{"train_examples": 195000, "init": "lecun_normal", "steps": 28700}
Rows from block 2 of a small class-conditioned image diffusion model, named by matrix and row number. Rows with one number belong to one neuron. Each number is 128 + 24 x the weight over its row's rms, rounded and kept within 0 to 255. All counts start at 0. Numbers have three digits each. After the name is the row's rms in percent of the matrix's.
After each neuron's rows are labels from the 100 images, of 14848 (inputs lightly noised), where the neuron reaches its highest value: "lies over" is the class under the peak; "patch colour" is the nearest of a few named colours to the mean colour under the peak. Only what is clearly more common there than usual is listed. The data: simulated stained blood smears. In brackets: how many of the 100.
# fc1: MLP up (model.blocks.2.mlp.fc1.weight, 1024x256), inputs 128-255
# fc2: MLP down (model.blocks.2.mlp.fc2.weight, 256x1024, transposed), outputs 128-255

fc1.55 084:119132085133140089157110144110108167135131109133136117128145096106114117097135140141145121142143150141137126137151150103087135120141135082158119130123123143151092179105152161180118132127129130110102110126133118133123113122112158124179160121100113097175140157112086139120095114104072149135115102090124154164138143138145134155118148120130106115110120147121093090143143147145111144148135
fc2.55 077:079134097135113092068152091171127172161089142094117161130144133148150130111150113170129129157154165134145138130135122116140124155154142138138164141113148128163109132088185108111134112118124122122110115153180160162121177141148132137123143095075103130114130130123152130096131154134134145164153114184187108107126118132137105124122101121159125116114123105096100169139164139145147120107077
lies over: large cell (98)
patch colour: grey (59)

fc1.141 098:171151127111161148140091130116134164154109157095168136102136115129149104067139155104115142121119169076110120071134133110071135098112154127110054117135140086096132111200106125156139126091122159136165135110136110137135141155164103151143141135103094145095133096136120127127139150121111120102126128135139156115150151118118156109128157153101121158151113159168146116142119121136130135114123
fc2.141 110:105139116084142097097145106090131153124175107099091131129130152107114136112099170116119136070159140123103111123139078138142138113127137124128107107105146126130105169125104103112112092170162124150115139150140135127144167166094163192105104114169158145074123101137127134109131133159168102116108156097138113109157119185117158095139113134132166150145109122165121141115143129125110074110152
lies over: small cell (54); large cell (26)
patch colour: grey (26)

fc1.590 087:151156128092117137138067126105119133185107117142133131140130099152150094119138136109158121135121121119129164097109117140096100128110154125113177128122109146106174127128098117156139107081125131126147149124110085141084101141151120167160139173132132179104115164156112110104170104128122133166128124119151131154173087141106131172155134116139137176137135114151173113085099138111149187118140
fc2.590 078:139162155117120111128140161087102146118132133087134120131105124141136097127152106137107154114111166149135110112102105121100128115109122174145105116126159109120069116108118123082126130167143125105119114109082174106164113106129130137116109139097152131131158147163129156091095162158150054134115116143116099064116168130144128113170104167096109074085104083070089157139119153097086127106112
lies over: small cell (52); large cell (26)
patch colour: grey (30)

fc1.577 100:114181130144119154135136098096146143099116134142112132170135139156128100094125131178155152130119134100134166119113121118103113098101111141110138137097133106115087145101144140162141120132125171144160089109084141150111130133134124136133135096111100141114105103125150113139090108089176141115179114110130147118160149146159132133125132120125116099112129161194095105110200115113131096092138
fc2.577 096:135163147105104124120181122161101172139115125113140091142130115117119120099137113113118103131151140133124133115156164160134138147107114123126107133101166112119116112172115098065099143074177117131085182133119118109151161097143117114129127166123154108147137158136084153124096116127103134128107126101177125111095156113077129139117146144151118163135096104133146139145080172146165205137097
lies over: small cell (54)
patch colour: pink (95)

fc1.308 099:130131161124177167157081145100092139132170146118111172132123139162137117130186157116136133109113113108120120075071135106140082141101150138105107130145140149148091141176157133095117134108188156095127139117130151125142117085131134155128141088107179156145148160107096135116112133184131161168132133158143099146133163144135133107121134126131132151146117144120165114196140113123138108123145
fc2.308 083:165147128116148081117132117196098137170115112152122110124146135096107106137156125158105131142099148132124159131148107158138134082095110115142143104107138099117124155117106120140153121131085122159159125100165116121145128106126080158119117113115094126114136104122171120165112105108143141106156136119120104080162122115122081116158132167153134140145113132119092093077144195133128141108118
lies over: large cell (63); nucleus (37)
patch colour: grey (90)

fc1.316 085:123194135134137171127157105129128158103123174147140154162127132137165135076172107136136130186118128116115109091147082095130149136099158127129087160137108094096117135187168066170110121067137130119161166093152109131123147116143146140155145101114118128110126154106149134150122144116107135110149137100141111126136123106142138147137098178111130128141115160103172156125107153132133163103122
fc2.316 079:132152131114138104115144137139145142096125105165109089152167125103098088163111112108120115103157154101148107134125129110134094113126139100151150150158188116136127149089087128111096074130123111072122115163140160083121149168132106117123156166100109127115133148110144128115098102108162185095123158137177145191106147143127151144141138105166098091134110147133104111156115119140149147164109
lies over: small cell (55)
patch colour: pink (95)

fc1.219 100:143138118117129102145121138108097127115113169127127112156156170143115129159111107148109122151117100068121120102116136169134108142153124125133099130128095097099135125111133127115133130103128162129138124078133136165148112100120133215122146146112091124140122104136133116159179110174132146115140125141130128112103134081130119102111130162087146128133092136156150088131077130161101144105129
fc2.219 102:124106131131102140120150103122119089174150083147124114134125137146163114087146155115126123123140156164105132134100124062100128084152155113154105101156111140154106128139131121095072171157122116112135151167103103121142115123159133144148115099064151094103139118136076151080114139106134151154147142112116112137131112157125158155133122122113128113126142131103148177123147131150137135160161
lies over: small cell (58); large cell (35)
patch colour: grey (52)

fc1.341 092:163133178125103144074096126089107116152108145105118054138145138106144103117110115174099155117127147118128150092161119099128126147137122153116129132139071118091155093151128144114115091104109114151152141124105115128117119117109089152144128101106134139150130086140103142126140150135147111154115110151142128158165112156131119118169125138091151118146128146134159120118123133149137144130118
fc2.341 071:133129148145149121155130131122084173123137090104114095143096136117118124133140097149140101141119120086110120112122176143143155127102117114109085137107088155133138100145106137118139136151152091142131172152178136125124121127104105145137176124081157093116138174089161118123159167120129144108122122141131132140199131126124141124145107143147140141151107130151112095167104116111132168099132
lies over: small cell (58)
patch colour: pink (91)

fc1.131 158:122110175129133127130150133134120140132115151111086137089131134101133105132147121115142104124116140109083095104106147105114144116119153118114161145155122143105121107155127130166100135116152122114144156103140106090109096120095134112073151154122110128124133134124176162145108140116143103093113121138125134138103131148104144143118098121100141155164130182115137105174121139131134129104090
fc2.131 116:113115147110116099183080143126167097141140114131102108100137160123090130113142158145139130132174144138129131111119122161101140080096140145164139151133128103123121149172103128105134135078155094100116154111126171079155127109106091129137144141157094129136136152115116137118133109092089078115134142100091117118131132128135102100124165124116157131147144122181110108123148099149136109138109
lies over: small cell (100)
patch colour: grey (30)

fc1.215 081:130135184122150124144124121132145123145126145178092142122110118093146058161145124127100087166128114123127140129114148112121133110133126128103151133130138162143114145138094152110153175127154193135100088093129163152142171181150136130147118133121106142130106137174136148166167076145106161122160092109130151118159127095106144159134159129126123150116091127121124116126170098102106112121124
fc2.215 083:138118107102095157108152145142123136114108090120161125157169151156130177102147142179165141128077116116146130123131108130140130134133119143141113112107149118099144100097148112124090092108109119112172122137094108122111132105115104149124153135101156103106167129143126105130087190154098152108097113137148086130143110157154080123113130159153151104160163121131144171135128155163167116079129
lies over: nucleus (94)
patch colour: purple (82)

fc1.112 102:117119159122125111088100108106143134168132128134188128141134148155087117108106119136167127135107136141148099150130149100124140145107170125161126108151173120127117120169108168115138182143095161105130106141138144119117115119146131126122116120109137138088160131100132105091118140116174112114101117130166161134101146096115155111181112155146100175113136120173157109146094123115106147113084
fc2.112 106:128152117104124112133125132098099177124123116121172135160091127141106161105122118137138120106107106108119115147147127146111135101111091117158105170148116154097105105143137098091097154146090111096140145096117154108121139106091121102103139147091168151106070164124089130086173180102168124101091138107138131135114163085131094105133166097161099137119137093141117105128108154114107120108121
lies over: large cell (83)
patch colour: grey (99)

fc1.266 104:155128153120113109112087121116147137135119156145134095111132145129112123152136090136124135152082118131128113122096114107133129109117142132151122125151106119161082124138151132109134145120102143157120109107146142129119129118149114136112133138091136149098147115119148087111135144132151116152163059140185186138141136103108154062149151160115046144131129156148150144154140110146139148145147
fc2.266 165:145102154145126139190101128124125136106160104109187114129105153119102138113116121154134116095103139145145126134100165146117086112124110086187147124155076150103141151119168089098126162091081101132160115097135150115175152128075136131070162155097151132133107107109105159149203145128126136107085148122140118137107130104163105111125157122168126128101087149138124130154152120118127082104143
lies over: large cell (98)
patch colour: grey (99)

fc1.59 087:110095123121155146126067132155140136137108159147118101137126074136121124173142136075071107167117073126090147101156114091156138089124104138128137096115132137175121165113161133100095149119142118107146114120122124133096128108147097138110135153126151170084141113151121158138111125141133141138134077161140113116138109076122162150122138122135142184153103151183132134102145118130156135120149
fc2.59 074:096148119167109158162140138103118191137134138119135153139132126155160104118097095118143119117066162115116125137105116129161172116107136121105164196104089109081116140140125138110111088111132130150108132122183188133143131166156105095170126117108137110100134160152136124145159141167100151100162149130143116154158158138163136092110113150116132106094149095106092138122150088119111109146128
lies over: large cell (75)
patch colour: grey (76)

fc1.230 088:100146156104127093126120140129127135164141133140135098097114089104108125114135139076098164130136139099109127141160140154086136120184119107103103140104153116125137134089073123192140130103135128138158093075112103115100126151119141131152122132118114130120186138069103138136117131141094129113169136102127149121115148135113125090132124101104117130125064160113123113136097113189155128086143
fc2.230 073:145144096148128127152167138175111155152127110128108131139148094126111120146181126178092151113137138155184124141080128120164162152118137133126137111134084135133108130134157095098128124152056117116132086128143123189123167130134112115100142119086113164139159150151132154142136130125115142130123134173150174158166103135155169116106129131185103135166153132160155147107159116127102138143124
lies over: large cell (68)
patch colour: grey (55)

fc1.473 088:100126133135142174126126118120098122168148117163141096143157114165145099138138134128120130066121144119119162082139112186076150120145146114154119098123115092118125099131102114107119153089120122093129119109157139118154141147121144143167111108156140151115157130085123116115096136121134134156161129134145168143153129141156132152110117127101170109126130148169135108133121122076119088134144
fc2.473 095:163126125097108071162139143091161145076105132102092120124119139092118150126143138109121142161131125124125093177110133087140107120118093139130085135138126129105100135097150135125135087168130087143086136133148130148113092130126134112114126163123110158130099152181150119090180154147133119102088158142108110093111165160083112116150128158134096162132114136103130115143121124162119159120117
lies over: small cell (87)
patch colour: grey (86)

fc1.15 078:137139144112094121143152115136162152090140144129156091135071095147110154112105082133118103136125123158139096082114113148164171116120131153150097103125112078157109119136081115124106176112120137155105144116095156103110151122109158110107104133115118140145112161177136088153142121153114097097117122151147127104155137103118149119106095153124163182144115118123156140088143101132121152111109
fc2.15 082:137125120112148102129074094120125227111120119105089135131182120084136104115122145084132141135026134110136128136154141123145105117135125100148174138126097163098158113089149137123121118149113174118149100119132138177154126154138111111156133119107124108104107106127126132080121100120134105132132183100198162124145110150129117131113097140136103130106114122117111088152105141109127120172127
lies over: large cell (60)
patch colour: grey (52)

fc1.641 092:131113147133149111111112098113113156115141161138170097086101122044170121135183119114087122140128138086147106104115142121144154123105148106101122139135103157133134186179108087106132160128172095118121136107145124133118125125147135167138114129082174125138158152143142137118111108131118145174151114179208130089204141141105149111105112146126095146130123150136182140102138116146121133110151
fc2.641 104:130128107145070147121125118135111165112101144123166114135108129111122139088102079147155100164127094141141167139143173131097123117087091126145121141166096119142127122152113119111155148087106145132097132125149105159124132159152133093122137139125109087132130118153098120146098087151139148149134136154108144142066159088135110159147123129163127171089150115128139074135125117118127135066125
lies over: large cell (85)
patch colour: grey (71)

fc1.665 087:122124130150151132154073106131088149139128113143121162127151152139136128122110097153116096157091158132123102103097138106118150118128141121130139158144118143140136137176169111142141116106134128113109089137129185151117130109148079143141112101121175149106118143131117109111110129110152155151118144156118100096164107166151101094092150160116124141112090115134150062134121159156129153126164
fc2.665 079:142121152126150141106125090140161125122105088145146085132122095080146136135127150131138132130103124159116155148103098172098116156126127171141119118160175160174151135108162116111153131162133101132131122103118111134119136134131146117134122115096117108148119133193151102151134163121145133114141103158158100070176092131088101171154088097148117095140107162118146115104152120160139171080103
lies over: large cell (91)
patch colour: grey (99)

fc1.504 105:144104117112128086140160126142125141129125130159081147128162151102104089141098153107127105129102143140120126129130190104176118136142179129113136113173116094122111161175080137078129122077127160127152122113147083156136177103086147143057154137108127081090138145133099143121118156132118153125157145151121153113127138090159158126130121134118152150101119107151092089144132119141140125112134
fc2.504 080:141137135115129142126123108131083148138102092108112150130088119137135156116153133149118127161138180119137133134120108148128158149110111109134119099116113089116142151151126124162144140121114119161088117120126102140153091157143139178104152136116146138117139145111087112119111112146104154149109148064111121102113133108108182165151155143143103154170135162141156126164119130120132149128096
lies over: small cell (78)
patch colour: pink (96)